A small sound classifier, trained from scratch.
Model: 9.27M parameters, log mel input, arch conformer, norm rmsnorm, activation squared_relu, layers 8, width 192.
Training: muon at rate 0.028, 13500 steps, batches of 128.
Data: trained on simulated modem signals in the audio band, 78125 training examples.
Rows from block 3 of a small sound classifier, named by matrix and row number. Rows with one number belong to one neuron. Each number is 128 + 32 x the weight over its row's rms, rounded and kept within 0 to 255. All counts start at 0.
After each neuron's rows are labels from the 100 clips, of 14976, where the neuron reaches its highest value: "responds to" is what is common among them. Only what is clearly more common there than usual is listed. The data: simulated modem signals in the audio band. In brackets: how many of the 100.
# fc1: first MLP up (model.blocks.3.ff1.fc1.weight, 1152x192), inputs 0-191
# fc2: first MLP down (model.blocks.3.ff1.fc2.weight, 192x1152, transposed), outputs 0-191

fc1.29 [ 91 111 132 168 111 150 138 142 101  78 147 153 158 150 190 125 181 112 134 136 120 112 148 166 114 128 126  79 146 120  71 113 158  96 130  93 163 125 219 118 150  98 106  78 124  94 156 135 119 203 143 125 168 158 156 156 156 181 137 123  77 169 142 154 131  86  83 141 126  59 147 122 156 150 134 152  85  69 143 119 123 115 108 195 113  82 142 227 120  64 118 104 102 165 168 123 153 196 139 118  71 137 124 147 175 172 167 147 108 117 117 169 121 138 103 134 115 100 135 100 135 101 105 144  82 123 171 128 160 145 111  91 130 117 162 113 136 144 122 163  90  97 152 171 120 171 162  90  98 121 174 130  92 171 116  96 127 120 107 122 159  83 133 109 157 134 119 169 167 132 189  67 124  69 140  85 149 148 112 140 156  56  95 184 182 123 135 154 180 171 101 100]
fc2.29 [113 117 112 161 169 146  87  87 149  65 105 131 128 136  99 144  94 126 121  73 101 111  84  90 153 116 105  92 129 110 129 131 145 119 123 159 120 115 147 112 111 119 131 112 157 126  79  88 151  81  92  94 121  58 145 136  79 255 140 154 112 137 152 206 156  86 122  95 120 152 136 173 137 106 115 110 172 139 132  76 141 166 109 155 108 193 113 107 115 230 137 122  72 161 138 118 117  96 165 154 184 119 118 143 120 157 116  98 143 166 133 140  70 104 174  90 197 145 101 127 135 156 124 155 131 215 119 149  91 112 143 129 173 116  80 134 190 127  96 119 120 179 184 121 102  95 104 159 140 140 136  98 140 125 124 159  79 138 119  75  97 102 102 125 160 138 171 168 198  90 145 174 112 112 131 171 161 144 146 148 106 119  99 171 178 123 113 124  93 160 133 166]
responds to: burst (88)

fc1.203 [ 63 163 155 115  69 107 136  84 113 179 105 255  84  94 111 162 137  91 148 119 108 173 119 179 131  97  72 151 129 116 132 109 149 123  94 172 165 173  83 128 197 220 156 163 148  78 128  78 152 145 137  97 143 100 134 118 130 100 170 185 128 119 111 131 167 155 103 191 172 127 144 134 119  81 114 137 116 112 160 102 179 106 139 132  99  65 144 141 130 124 106 128  85 157 144 151 112 157 172  86 113 104 141 122 123 145 124 119 163 156 140  88 106  86 143 112 105 151 154 160 154 144 118 117 152 124  99  74  53 144  51 126 147 133 142 199 122 106 131  75 111 127 106 148 110 124 107 101 112  90 115 132  67 146 160 160 132 118 107 146 141 126 163 171 163 107 113 171 109 137  97 148  93 149 137 171 170  98 106 130 132 175  88 158 120  95 164 106 152 190 110 115]
fc2.203 [121  97 171 150 165 155 116 111 117 107 118  95 142 100 127 148 174 126 128  64 171  97 129 141 106 143 116 173 222 130 176 121 134 127  92 116  85  79 152  81 108 133 144 108  92 133 116 100  88 183 195 160 112  91 122 190 153 112 137 141 140 101 159  75 114 111 153  73 116 123 150 164 118 117 145 197 140 191 171 152 108  99 165 114 163 120  19  88 135 131 145 148 154 130 141  69 145 157  98  58 138 162  79 138  99  68 150 141 147 101  79 156 137 165 102 166  71 119 155 134 166 103 157 100 170 202 173 187 134 139 120 138 120 108 140 129 103 119 136 106 134 141 115  98 181 108 112 137  62 135 156 146 190  82 121 133 142 113 172 114 175 127 155 139 163 119 172 107 172  69 108 144 134 165 111  99 126 138 123 119  93 129 162  88 153 134  79 121 120 164 139  96]
responds to: carrier: 2.5 to 3.5 kHz (72); 50 baud (41)

fc1.598 [139 163 104  92 159 116 111 147 127 119 151  84 142 111  94 125 112 149 161 111 147  90 140  97 132 159  96 177 171 120 111 180 123  92 146 157  68 178 135  93  86 134 115 172 140 133  80 116 168 144  89  83 222 102 217  87 117  66  91 133 116 124 162 148 132  94 131 173 132  73 122 113  41 172 154 101 159 157 151  79 165  94 182 132  86 124 127 118 112 152 147  66 132 114 113 140 137 148 150 124 146  80 154 150 116 126  88 155 104 123  67 160  76  89 172  99 133 141 115 170 110 128 145  53 143 150  91  71 140  99 141 104 140 102 132 120  40  60 124 118 101 164 143 160 121 150 100 108 177 110 137  88 134 132 124  70 103  79 106 141 101 107 181 144  91  99 128 128 162  95 145  80 146 158 125  85 156 121 123 131 105 151 119  86 170 146  88 145 104 144 177 117]
fc2.598 [107 101  95  93 172 196 180 159  92 160 140 103 134 135 110 120  77 102 141  90 171 104  75 144 139 203 102 110 114 102 166 203  86 107 121 101 110 134 150 148 151 148 105  79 148 129  83  86 131 152  69  93  91 170 163 155  92 177 131 126 122  82  71 147 111  98 130  87 126 100  97 143 153 143 180 137 100 136 140 151 103 148 103 137 103  99 102 135 136 158  85 100 102 100 108 178 198 128 151 106 152 135 141  70 133 120 118  47 155  84  95 179 139  95 141 127 130  92 102 127  82 118 123 161 119 104 206 129  93 105 128 170 100 127 128  88 129 152  81 125 157 149 175  64 139 145 174 101 162 110 101 117 124 142 114 156 129 130  79 104 120 107 125 121 194 128 106 121 125  68 135  60 153 140 139 156 102 171 166 139 124 142 183 146 170 113 204 175 111 100 132  70]
responds to: carrier: 1.5 to 2.5 kHz (84); 50 baud (46)

fc1.704 [131 148 103 104 102  98 125 152  86 186  80 123 136 127 213 114 181 152 156 154  99 126 160 137 127 119 131  93  88 119 142 174 133 119 188  85 122 177 116 172 140 134 171 162 127 131  65  77 146 170  70 149 121 150 159 148 107 154 103  56 129 125 112 141 122  59  80 169 144  90 120 181 137 133 105 139 118  81 142  75 121 123 112 144 131 176 135 149 113 140 172 136  77  87 122 127 140 185 126 152 127  55 174 156 126 106 143 115 122 124 111  93 139  77 175 122  85  76 107  92 118 192  99 155  91  91 129 143 206 124  79 158 100 139 118  97  99 101 135 213 140 121 117 159 148  93 148 135 100  93 107 118 122 158 129  57 103 140 129  52 155 123 113 119 151 106 113 120  86 108 220 109 121 153 115 148 106 114 100  90 159 117 167 147  97  87 137 161 139 104  77 157]
fc2.704 [120 173 142 129 124 156  96 168 131  90 146 221 184 117  95 128  79 110 148 142 179 115  71  75 151 158 121 127 149 132 121 171 104 127 101 207 145 161 112  82 128 121  88 127 130 110 117 134 139 108  92  88 105 184 187 119 130 126 110 169 142  90  71  76 173 164 138 178 122 129 158 128 141 131  90 124 188 105 103 211 111  94 160 164 114 125 118 115 108 154 151 103  92 200 103 144 133 141 115  96 155 133 103  85 112 105 131 125 121  54  79 160 156 177 129  60  80 132 137  90 116 123 114 127  77  91  74 139 133 102 170 168 174  90 143 129 160 129 113  42 108  42  97 119  91 102 101 148 147 111  86 109 124 104 162  69 140  96 139 111 122 115 109 140 113 113 106 173 121 151 142 137  82 180 123  92  96  62 161 109 143 121 119 121 172 140 131 102 123 134 112 137]
responds to: carrier: 2.5 to 3.5 kHz (58); symbol rate: 50 baud (47); frequency hopping (35)

fc1.759 [128  89  92 120 134  58 172 159 132 133 139 107  50 149 150 106  65  60 128 127  83 122 115 122 118 133 126 119  98 123  83 117 219 112 128  89 169 125 212 128 129 138 206 149 108  87 111 145 103 128 114  95 108  92 156  95 121 112 105 140 139  97 113 143 166 183 121  87 110 164 141 124 153  61 176 116 186 106 158 137  95  84 152 126 153 122  89 146 148 131 100 145 118 132 119 126 115 150  63  63  84 173 138  98 133 123 110 166 158 165 136  92 135  92 113 138 146 126 122 143 118 140 112 100 138 169 126 132 138  73 110 131 157 180 122 239 165 114 160 144 113 130 133  91 169 113 125  69 132 114  97 128 162 144 110 124  81  53 108  65 146 113 148 108 123 120 184 121 174  81 166 200 137 134 112 111 135 105 148 138 184  61 101  98 156 136 133 146  90 128 111  99]
fc2.759 [114 155  99 106 147 147 137  72 129 109 128 156  98 112 130 113 154  95  85 148 157 113 186 134 137 115 109 141  94 122 102 145  42 154 143 147 103 133  95 178 125 128  78 182 135 117 118 175 155 181 111 129 168 164 126  83 156 127 121 133 124  79 184 153 139 146 149  98  59  85 125 125  88 170  74  93 125 103 125 103 128 163  98 104 146 161 110 124 171 142 186 136 142 163 106 112 157 124 106 129  97 160 124 115 109 102 129 187 154  96  63 184  65 113  45 139 161  88 138 154  66 130  82 139 155 113  17 150 118 174 121  74 132 160 153  82 128 128 187 187 118 118 163  85 164 111 112 108 185 123 147 143 108 143 127  95 152 136 120 191 103 105  75  93 150  98 160 141 124 124 143  75 168 173 164 162 147 152 163 110 114 127 186 140 111 100 150 143 140  92  99 118]
responds to: burst (80); on-off keying (27)

fc1.377 [161 154 149 135 138 158 108 106  81 151 217  97 154  98 150 105 118 121 101 121  96 159 142 162 117  76  85  96  77 134  92 160 186 137 174  80 123  94 135 142 103  83 130 113 152 188 139 107 133 135 152 133 104  58 113 155 168  96 152 196  93  68 130  84 130 157 173  88 112 102 150 114 117 119 113 155 154 129  78 147 123  82  44  98 146 188 130  90 157  79 115  90  72 111 202  87 148 132 172 111 104 150 155 136 106 157 114 125 121 150  71 174  83 134 106 104  72  96 117 170 154 128 166 141  74 123  92 148 166 137 122 114  95 105  89  98 134 189 118 112 138 111 126 101 146 163 145 145  76 113 151 136 150 145 123  97 134 118 110 101 138  94 122 146 127 158 122 148 145  88 108  98 109 166  78 108 146  73  88 145 130 139 158 127 158 132 186  72 160  33 122 107]
fc2.377 [114 180 130 124 146  96  79 118 165  75 130 142 147 153 147  60 102 110 106 129 167 125 159 124 112 131 147  63 112  92 153 106  66 151 141 155 130 147 100 107 165 132 123 112 137 151 128  44 139 125  91  75 100 172 138  51 126 173 147 100 139 152  74 115 134 184 166 146 114 143 125 113 150 153 137 160 149 105  58 149 194 125 142 100 141 174  32 127  80 167 157 120 107 120 108 150 134  94  99 116  69  90  87 126 131 105 115 171 151 149 151  78 108  80 130 104  84 160 109 138  90 135 128  95 115 141 128 133  64 118 112  82 113 138  97  95 120 162 155 140 108 156 131 141  85 121 129 145 163 141  76 137  67 102 180  49 111 154 157 110 108 150 166 148  77 114 109 128 149 192 128  96 127 133  53 107 189 131 106  96 168  94 151 162 103 110 128 177 165 186 124 114]
responds to: carrier: 4.5 to 5.5 kHz (77); frequency hopping (60); symbol rate: 100 baud (40)

fc1.288 [141 153  79  86 111 139 114 142 112 134 198 138 200 106 133 112 140 129 131  67 165 185 153 116 118 159 111 141 110 135 179 120 182 134 117 146 145  96 108 183  92 147  94 164 116 119 108 109 114 154 131 126 126 141  88 153 144 114 144 102  87 176 101 138 127 129  93 115 139 192 130 116 147 117 114 232 106 196 110 131 167 108 140  49 138 124 122 119 210  47 138 142 167 165  98 146 172 109  93 152 125 137 129 151 149 136  91 188 121 148 129 124 145 152 145  55  78 155 168 110  89  84  97 130 131 121  82 130 110  84 116 112 199 141 115 117 115 100  96 108 104 144 211 150 174 103 172 103 126 106 148 141 178 123 117 150 157 113 143 114 109 170 136 176 106 147 143 118 178  97 103 123 135  94 117 124  95 174 143 179 206 125 133 118 142  95 124 136  95 147 191  54]
fc2.288 [154  89  73 155 178 126 135 232 170 135 197 106  85 125 139 144  99 140  81 121 163 163 103 174 107 104 112 112 128  87 155 114 123 156 149 157 146  69  87 104 130 123  96 167 142 109 161  92 124  75  86  74 126 128 144 103 102 183 140 118 146 103 162 115 114 177  97 173 159 156  81 112 134 127 101  62  81 154 131 170 113 183 122 158 163 173 139 119 140 146 108 115  72 110 186  78 118 111 109 106  85 151 116 139 167 129  82 127 158 134 132 107 108 145 134 136  89 136 129  83 153 134 139 155 140 138 103 184 120 129 126 108 175 107 177 132 154 115 103 110 162  97 114 139 170 106 171 117 142 116 136 127 167 162 170  93  83 135  52 144 155 151 128 120 110  70  80 134 111  73 109 123  97  91 151  18 171 151 135 146  97  69 132 216 135 155 124 129 122 116 136 113]
responds to: carrier: 4.5 to 5.5 kHz (65); frequency hopping (30)

fc1.620 [140 135  96 123 145  95 134 118 107  82 143 126 121 128 114 115 114  94 164 145 151  90 144 112 176 128  96 141 129  92 220 105  87 148 150  82 133  97 118 109  82 120  90 131  77 173 110 112 169 157 141 116  93 126 153  97 150 153 120  77  47 160 111 108 186 133  99 157 165 107 126 162  95  69  69 173  68 125 127 138 218 152 163  94  78 130 158 114 135 176 131 155 126 152 133 140  94  88 157 128 109 180 115 111 190  93 161 102  78 158 163 104 135 114  86 158 120 112 120  97  99 154 142 143 156 133 115 133 147 141 150 121 107 112 128  42 134 187 106 115 105 145 166 117 159 138 158 190 124 101 164 141 140 124 150 166 119 126 165 129  77 120  71 133 169  86 100 136 163 171 152  68  77  58 120 148 180 125 118 138 118 208 166 118 141 105 135 122  74 105  74  98]
fc2.620 [138 102 176 115 188 199 128 131 161 142  51 163  90 114  83 123 130 141 173 132 110  88 120 171 101  92 138 119 198 135 142 153 176 180 108 154 120 138 105  99 123 139 133 147  98 173 116 178 131 114 126 104  89 167  80 131 117 126 141 158 162 115 133 110 138 154 145 160 132  95 115 161 186  89  92 167 103 132 157  96 133 150 117 134 167  65 171 139 153 130 144 185 142  98 144 118 122  86  70 147 101 174 193 119 142 153 126  89 174 167 128  96  39  53 153 158 134 135 137 137 130 162 117 101 114 126  98 139  99 171 105 122 151 138 103 138 150 133 100 164 135 167 137 141 123 101 137 131 171 128 221 154  93 147 142 151 151  91 150  89 138 140 126 175 137  77 102 149 131 115 121 119 108 209 150 171  74 217 103  88 122 128 178 156 116 166 176 167  83  99 162 124]
responds to: carrier: 1.5 to 2.5 kHz (54); frequency hopping (42)

fc1.201 [140 136 125  95 115 101  81 156 143 219  56  95 134 125 208 146 113 192 104 104 116 121 126 113 161 152  80 114 107 109 124 103 156  89 158 133  95  90 143  92 143 177  89 123  87 119 134 177 186  78  86 116 105  96 136  72 106 145 120 134 116 102 115 154 119  92 109  91 122 173 178  64 136 212 111 141 121 109 148 111 142  90  99 120 140 148 194 159 113 188 120 125 131 142 101 124 116 140 127 135 128 147 137 111 115 162 103 141 160 149 118 191 124 139  63 128 112 122 131 134 104 158 103 118  92 115  98 168 127  85 172 167 116  90 154 108 175 130  93 150  85 162 200 174  74 187 129 139 102  83 108 113 114 137 183 130 155 128 133 169 113 130 162  60 116 146  87  99 132 154 138 105 147 203 184 141 130 152 171 139 176 130 154 122 129 119 119 135  63 156 206 128]
fc2.201 [ 68 130 107 146 141 158  88  81 130 149 154 108 108 150 116 145  58  48 126 148 132  72 123 193 102 202 141  79 122 126 130  99 130 114 151 120 148 176 122 154 146 133 115 131 109 151 137 132 128 125  85 187 178  86 151 150 150  93 129 141  79 134 156 132 116 115 159 153 181 133  88 154  96 121  67 100 134 139 133 109  63  77 109 122 104 132 120 149  96  92 109 140  95 117 148 119  88 121 132 153  90 126 170 120  79 107 108 147  74 176 123 121  78 122 116 116 131 173 168 115 133 129 107 118 148 121  14 145 141 181 167  97 119 125  82  59 102 161 141 118  95 156  75  99 155 146 203  77 121 123 177  78 165 147 115 148  91 114 173 136 108 126 136 145  66 142 170 182 155 123  92 126 104 124 169 182 123  73 104 109 151 170 156 144 105 158 116 135 110 102 136  50]
responds to: carrier: 4.5 to 5.5 kHz (100); symbol rate: 50 baud (47); frequency hopping (39)

fc1.37 [119 123 129  98 108 111 140 104 125  42  93 128 100 125 164  87 153 107  87 170 142 104  88 134 131 134 136 119 160 118 115 135 121  88 150 134 101 175 116 140 130 160 125 183 161 131 154 133 147 189 169 130  78 167 102 128 150 134 128 127 136 114 149 105 146 139 174 133  75 137 125 120  83 131  64 103 108 127  86 112  81 112 145 213  93 143 149 143 114  99 113 215 130  60 181  84 167 141 107 125 117 108 102 118 156  72  95 134  98 116 157 149 132 129  69 132 117  84 159 120  84 117 103  97 110 180 132  87 136 173  89 105  63 169 113  98 169  87 128 141 146 174 135 136 156 124 168  78 124 106 143 128 121 173  63  90  93 121 112 120 107  98  66  50 121 179  41 172  90 146 127 136  90 134  95 136 144  95  46 128 108 146 101  86  95 144 112 142  57 147 106 140]
fc2.37 [115 112 163  82 134 160 114 117 130 121 192 116 165 146 106  61 152 121 149 139 165 166 152 147 133 187  99  81 114 137 116 121 135 140 161  68 111  96 146 112 120 100 130 224 138 122 120 154 124 106 138 143 145 140  79 147  89 135 156 123 151 111 150 104 144 134 119  91 194 217 135 103 187  81 159 170 113  97  68 149 169 181 136  86 160 126 157  83 167 138 121 117 123  48 126 132  87 147  68 124 153 119 200 125 155 143 112 111 161 154 112 119 153  97 156  58 142 107  89 189 146 158  99 159 114 104 134 149 139 173 134 103 108 165 119 153 129 133 126  76 106  98 182 179 140 119 113  98  71 133 128 156  95 124 141 128 166 119 112 129  63 121 223 149 102 156 118 143 186  93 107 162 114 191 163  88 151 136 140  99 104 160 160  86 139  91 157 145 150  85 125 141]
responds to: carrier: 1.5 to 2.5 kHz (94)

fc1.26 [ 90 135 112 124 161 131  92 130 155 163  85 142 183 134 151 152 143 104 181  95 113 136 151 127 134 163 193  74 174 156 128 132 146 128  63 148 161  94 170 121 151 152 156 140 200 187 165 176 192 157 122  94 127 147 204  66  78 147 125 210 142 141 163 105 176 133 119 116  59 147 167 141 123 129 121 183 143 151 126 120 150 146 120 157 125 151 117  67 107 140 132 125 107 170 156 130 111 125 133 106 129 109 111  84 164 128  94  72  87 113 157 148 161 168 130 159 130 130 130  40 172 121 159 186 105 129 121  55 181 163 122  94 164 110 186  96 179 154 124 190 149 104 105 143  95 140 146 153 132 132 125 148 155 115 146  87 129  56 116  71 129 154 176 153 154  93 106 124 129 115 123 123  62  87 118 143 128 117 109 155 109 106 128 161  92 135 105 128 133 118  64  94]
fc2.26 [169 102 146 123 119  87 123 127 155 152 109 121 197 129 119 150 119 143 182 130  95 112 107 155 126 154 116 136  92 106  69 112 124 136 150  79 143 153 129 147 169  70 162 142 177 118 122 127  48 144 187 164 107 138 150 115 103 136  89  65 183  97 142 133  91 123 107 103 172 141 101 149  82 160 139 140  78 164 175  88 156 128 151 136  81 102 120 138 164  91 127 142 163 100 102  73  94 162 157  69 148 181 131  83 130 177 102 146  92  93  63 133 119  81 135 115  82 134 134 105 156  90  34 135 132 200 131 137 104 133 137 151  91  66 156 169 135 178 148 107 137 173 140  83  80 115 175 133 158 122 158 169 106  59 136  78  98  68 131 144 124 112 146 111 151  89 155 154 133  97 146  67  78 107 167 142  95 127 164  87 137  97 162  74 106 165 118 142 134 144 142 129]
responds to: OFDM (41)

fc1.473 [ 94  78  47 128 112  87 109 141 154 172 103 116  75 127  94 158 103  99 111 141 126 111 127 152 109 119 129 136 128 165  88 193 125 136 123 104  82 121 145 112  98 138 126  87 140 102  61 138 120 187  98 139 123 106 116 131 116 131 179  92 125 132  67 114  93 159  67 132 108 101 156 129  94 133 108  97 143 173 134 133 190 101 166  99 186  98 160 130 159 131 146 119 118  62 145 127  50  85  96 106  64 103 126 110  96 107  98 152 121 159 240 137 125  98 100 125 150 171 137 136 142 129 138 151 111  91  92 203 128 164 116  75  82 171 133  91 147 119 149 146  74  95 130 106 198 115 129 177  97 155 162 174 144 182 131 140 132  80 151 155 192 112 126 131 169 129 120 118 170 111 101  97 137 121 119  82 151 154  83 134  90 123 114 117 160  67  70 127  84 130 182 137]
fc2.473 [151  97 142 125  88 137 113 231 243 165 165 138  81  91 173 153 134 178 136 115 115 118 123  69 142 112 105 125 139 164 177 153 140 138  95  78 132 139 157 126 148 140  70 129 208  92 119 132 171 162 118  75 160 218  83 164 179 130 161 120 125  82 110 137 129  68 141 135 134 114 187 120 111 171 114 110  88 114 139 197 125 164 113 141 195 116 129 114 125 155  65 136 130 125 117 101  76 130 129 104 130 130 146 107 150 108 159 142 145 172 123 145 144 171 147 139  87 115 106 115 133  87 101 158 120 123  93  87 125 119 110 139 108 153 162 178 124 148 114 135  94 144 133  97 124 108 175 168  78  71 176  86 118 126 112 119 149 145 168 141 132 105 131  75 107  76  90  99 196 168 140 115 151 140 168 182 144 157 149 118 153 149 117 200 142 147 162 173 130 129 123 129]
responds to: burst (85); carrier: 1.5 to 2.5 kHz (54)

fc1.346 [ 97  60  98 121 124 143 169 102 125 215  59 117 166 164  87 138 107  83 114  94  81 128 160  32 121  94  55 163 147  98 174  84  93  97 134 150 182 208  79 107 203  80 105 123 116 126 174 111 162  90 102 131 192 102 111 158 120 118  95 161  98  83 127  94 128 115  96 109 120 116 137 104 179 102 189 151 136  99  95 101 142  82 174 123  97 130 150  78  85 132 127  98  82 139 161 103 115 104 139 106  55 155 116 118 139 149 109 130 123 135 157  81 159 139 140  97 157 150 130 121 170 145 180 164 136 144  73  99 166 118  97 144 165 191 137 186 113 146 120 137 120 164 154  62 131 129  79 132 144 122 156 111 101 130 119 138 122 144 120 113 159 108 148 114 171 115 129 138  82 185 132 121  64 110 135 111 152 133  98 128  99 134 145 122 125 105 152 136 128 176 146 166]
fc2.346 [139 153 161 250 108  96 109 135 119 109  83 166 128  90  72  97  86 131  84 100 118 101 119 164  95  98 182 114 130  72 119 178 169  98  90  95 161  53 115 106 118  86 110 108 140 126  67 148 121 155 146 117  83 107  99 118 155 151 100  58 148 163 126 123  90 125  39 131 173 124  81 154 158 114 121 180 121 150 137 145 118 119 175 153 128 151 111 141 158 124 129 180 152 129  92 104 155  82 195 131 185 113 139 131 123 161 155 116 138 135 176  99 153  92  94 117 101  80  93  86  93 105  97  75 181 103 159 124 142  94 129 177  86 114 148 138 110 158 151  91 144 138  90 188 104 108 169 132 163 115 125  96 158 111 173 120 117 121  56 154 119 144 115  93 159  52 156 117 135 119 126 129 150 152 157 127 131 177 157 152 134 127 117 144 201 146 133 124 141 181 129 101]
responds to: OFDM (54); carrier: 3.5 to 4.5 kHz (52)

fc1.382 [134 177 110 123  59 132 118 164 119 189  85 152  83 137 104 153 127 125 158 179 105 145 128 114  78 122 127  80 106 158 143 161 172 128 131 133 130  87 158 144 136 135 122 180 112 128 133 172 130 113  97 116  97 120 107 139 164  99 179 134  75 141 143 171 133 146  99 118 153 115 155  61 134 120 121 142 100 137 110 131 151 156 125  39 110 114 154 151  85 144 103  96 120 179 113 180 158 124 106 180 127  89 142 111  93 133 124 146 111 138  90 134 157 203 137  87 189 125 105 114  78 149  63 130 138  61 115 165 147 143  92  78 148 141  67 189 125  71 147  95 127 128  46 190 158  89 182 151 143 117  48  94 144  97 130 135 117  94  94  70 142 157 123 133 133 117 129 154  87 144 128 122 146  79  96 118 173 154 131 156 131 160 118 129  55 127  82 187 121 173 191  99]
fc2.382 [ 82 105 157 103 191 106 172 153 138 101 160 105 156 148 158 134 146  96 148 158 110 123 138 110 127 127 143 106 114 130 111 118 101 135 114 118  98 149 119  99 121 163 163 169 196 112 192 129 138 177 126  79 120 142 115 141 124 150 139 152 169 175  61  89 125 144 156  96  89  91 144 165 153 167  74 116 124 159  87 171  96 132 153 133 134 115 140 146 187 141 144 142 152  91 110 105 164 150 128  94 164 145 120 178  95 149  90 123 161 168 170 101  65 115 109 126 113 153 173 142 121 101 179 162 117 159 180 108 118 197  78 128  61 113 151  61 109 169 117 145 221 151 126 125  80  87 107 170 110 123 149 171 181 153 145 142  94 128 154  39 112 156 106  98 131 105 112 148 171  73 156  97 106  50 129 140 161  96 104 110 144 153 135 160 196 110 112 130 148 126 204  90]
responds to: carrier: 1.5 to 2.5 kHz (87); frequency hopping (73); symbol rate: 100 baud (36)

fc1.400 [154 193 143 105 196  86 193  60 112 149  90  94 124 147  96  92 116 104 146 158 130 150 182  74 185 175 100 113  28 120  77  88 147 132 110  85  86  77 131 134 115  69 130 163 106 133  76  92 136 151 183 113 112 113  95  72 131 181 139 140 162  93  97  79 135 175 160 152 134 150 131 137 136 125  89 125 134 111 163 137 139  95 166 101 128 154  77 144 151 144 139 147 164  44 154 159 162 161 129 109  79 164 142 114 140 126 137 129 132  88 118 136 151  94  58 138 116  83 119 106 141 122 121 116  78 144 113 113  92 104 106 107 120 129 102 139 115  77 141 157  96 142 122 146 113 112 156 148 116  55 101  89  90 131 103 102 150  96  78 116 133 104  87 174 155  86 131 113 123 148 118 110 111 209  65 149 109 139 177 130  82 139 149 100 154 121  94 109 135 137  81 187]
fc2.400 [112 115 114 136 101 158 151 122 150 173 131 170 120  65 144 149 160 139 108 120 187 138 159 150 156 116 124 165 149 141 134 166 160 149  92 161 175 132 153 130 164 186 137 104  58 105 120 114  67 124 190 177 117  71  69 168 133 122 148 100 113 128 154 171  86 136 158  88 179 162 174 150 148 126 171  70 172 118 131  85 140 163  94 124  84 155 135 106 191 107 143  99 163 163 181 184 130 128  57 112 151  89 226  83  94 101 136  97 123 150 136 166  86 114 162 101 157 130  83 144 165 111  93 164 116  99 120 107 127 124 157 196 156 139 102 212 161 157 112  86 119 116 142  94 121 106  81 113 157 145 125  90 157  87 180  92 135 161  94 167 121 117 131 129 145 119 140 115 154 130 162 176 158  79 164 193 110 144 122  86 102  97 133 118 134 148 138  99 104 121 163 149]
responds to: carrier: 4.5 to 5.5 kHz (100); frequency hopping (54)

fc1.20 [107 154 103 122 149 113 121 186 114 125  98 134 133  78 179 147  99 109  99 220  84  90 119  87  97  84 134 213 151  89 148 143 119 106  83 147 153 163 145 109 106 178  93  93 128 168 117 151 152 159  96 121 160 139 166 104 158 167  92 114  98 119 122 134 126  90 114 128 146 155  99  98 149 123 132 166 110 139  95 113 184 174  83  45 154  84 134 135 140 113  99  92  96  94 144 134 122 165 150 164 107 117 140 152 155 118 102 136  74 124 138 133 150 146 144 196 117 166  84 118 148 174 135 160 110 102 110 165 121 167 178  71 111 164 142 136 130  68 127 193  94 104  70 144 160 125 135 154  95 139  93 105 182  96 146 154 131 150  79 113 103  59  86  89 177  83 135 141  43  89 141  81 104 129  98 108 129 175 119 134 176  68 157 103 147 114 152 154 130  75 157  97]
fc2.20 [184 114  54  71 117  86 195 131 115  69  57 141 114 169 101 114  93 128 119  90 150 174 130 173 155 171 128 170 126  95 163 130 127 157 161 146 156 111 138  68 119  87 164 135 113 169 126 124 100 136 129 139 147 135 143  86 183  59  92 125 122 102 120 134 144  71 184 158 166 139 118 115 114 109 130  93 132 135 123 198 102 146 155 149 172 129  96 111 119 134 132 193 118 140 122 109 164 116 186 125 165  88 205 120 172 115 144 111 181 128 115 115 105 132 175 101 153 143 144 107 152  85 152  77 184 103  95 141 106 106 123 131 125 155 119 146 132 113 131  63  92 117 106 178  94 128 117 159 129 205  94  71 156  96 127 133 126 145 124 113  81 183 146  85  58 200  72  89 168 178 182 120 129 149 143 161 111 127 136 136 134 155 108 118 127 125 114  82 113 175  82 124]
responds to: carrier: 2.5 to 3.5 kHz (51)

fc1.376 [116 126 121 147 109  67 178  93 158 131 122 168 118 171 116 125 158 136 134  97 117 149 164 129 125 127 144 112 139 145 124 130  92 152  78 120 175 147 169  90 104  82 144 155 173 117  91 114 121 104  93  62 148 107 119 146 166 130 188 159 165 138 165 155 152 157 139 178 180 166 118 169 150 126 209  77  79 158 145 153 190 145 163  87 204 111 132 173 182 150 213 113 175 162 117 142 168 119 123 143  95 111 122  82 166  76 133  49  73 166 143  99 105 152 139  95  60 148  98  79 124 125 148 114 121 143  88 157 146 116 103 159 165 153 138 127 116 132 108 135 125 105 120 101 173 158 140 133 116 127 115 116  88 107 175 173 153  81 102 168 131 134 125 123 129 172 129 115 122 181 183 119 143 118 181 100 141 105  45  99 161  87 120 109 137 118 185 129  62  74 114 120]
fc2.376 [173 104  97 172 182 183 135 125 137 132  92 171 116 151 155 132 113 153  93 110 104 193 143 156 168 120 191 104  93  92 130 204 121 140  95 153 133 197 148 120 107 122 131  85 192 111 118 164 166 113 122 153 131  81 195 150  90 112 154  87 154  92  66  77 148 177  78 133 150 129 148 194 165 130 152 111 115 153 116  42 184 102  92 124 111 106 165 129 110 209 108  96 124 171  51 109 117 155 162 161 176 138 132 132 111 129 129 140 120 139 140 134 116 123  97  83 124 160 192 157 135 152 151 132 166 179 106 118 104  63 127 112  59 153  92  93 137  68 145 134 140 122 122 123 112 127 119 128 156 147 154  85 120 137 162 120 174 102 127  95 113  98 151 130 114 155 120 119 125 103  97 120 122 123 100 115  80 130 222 119  91 171 136 131 148 173 102 152 183 142 150 153]
responds to: carrier: 1.5 to 2.5 kHz (56)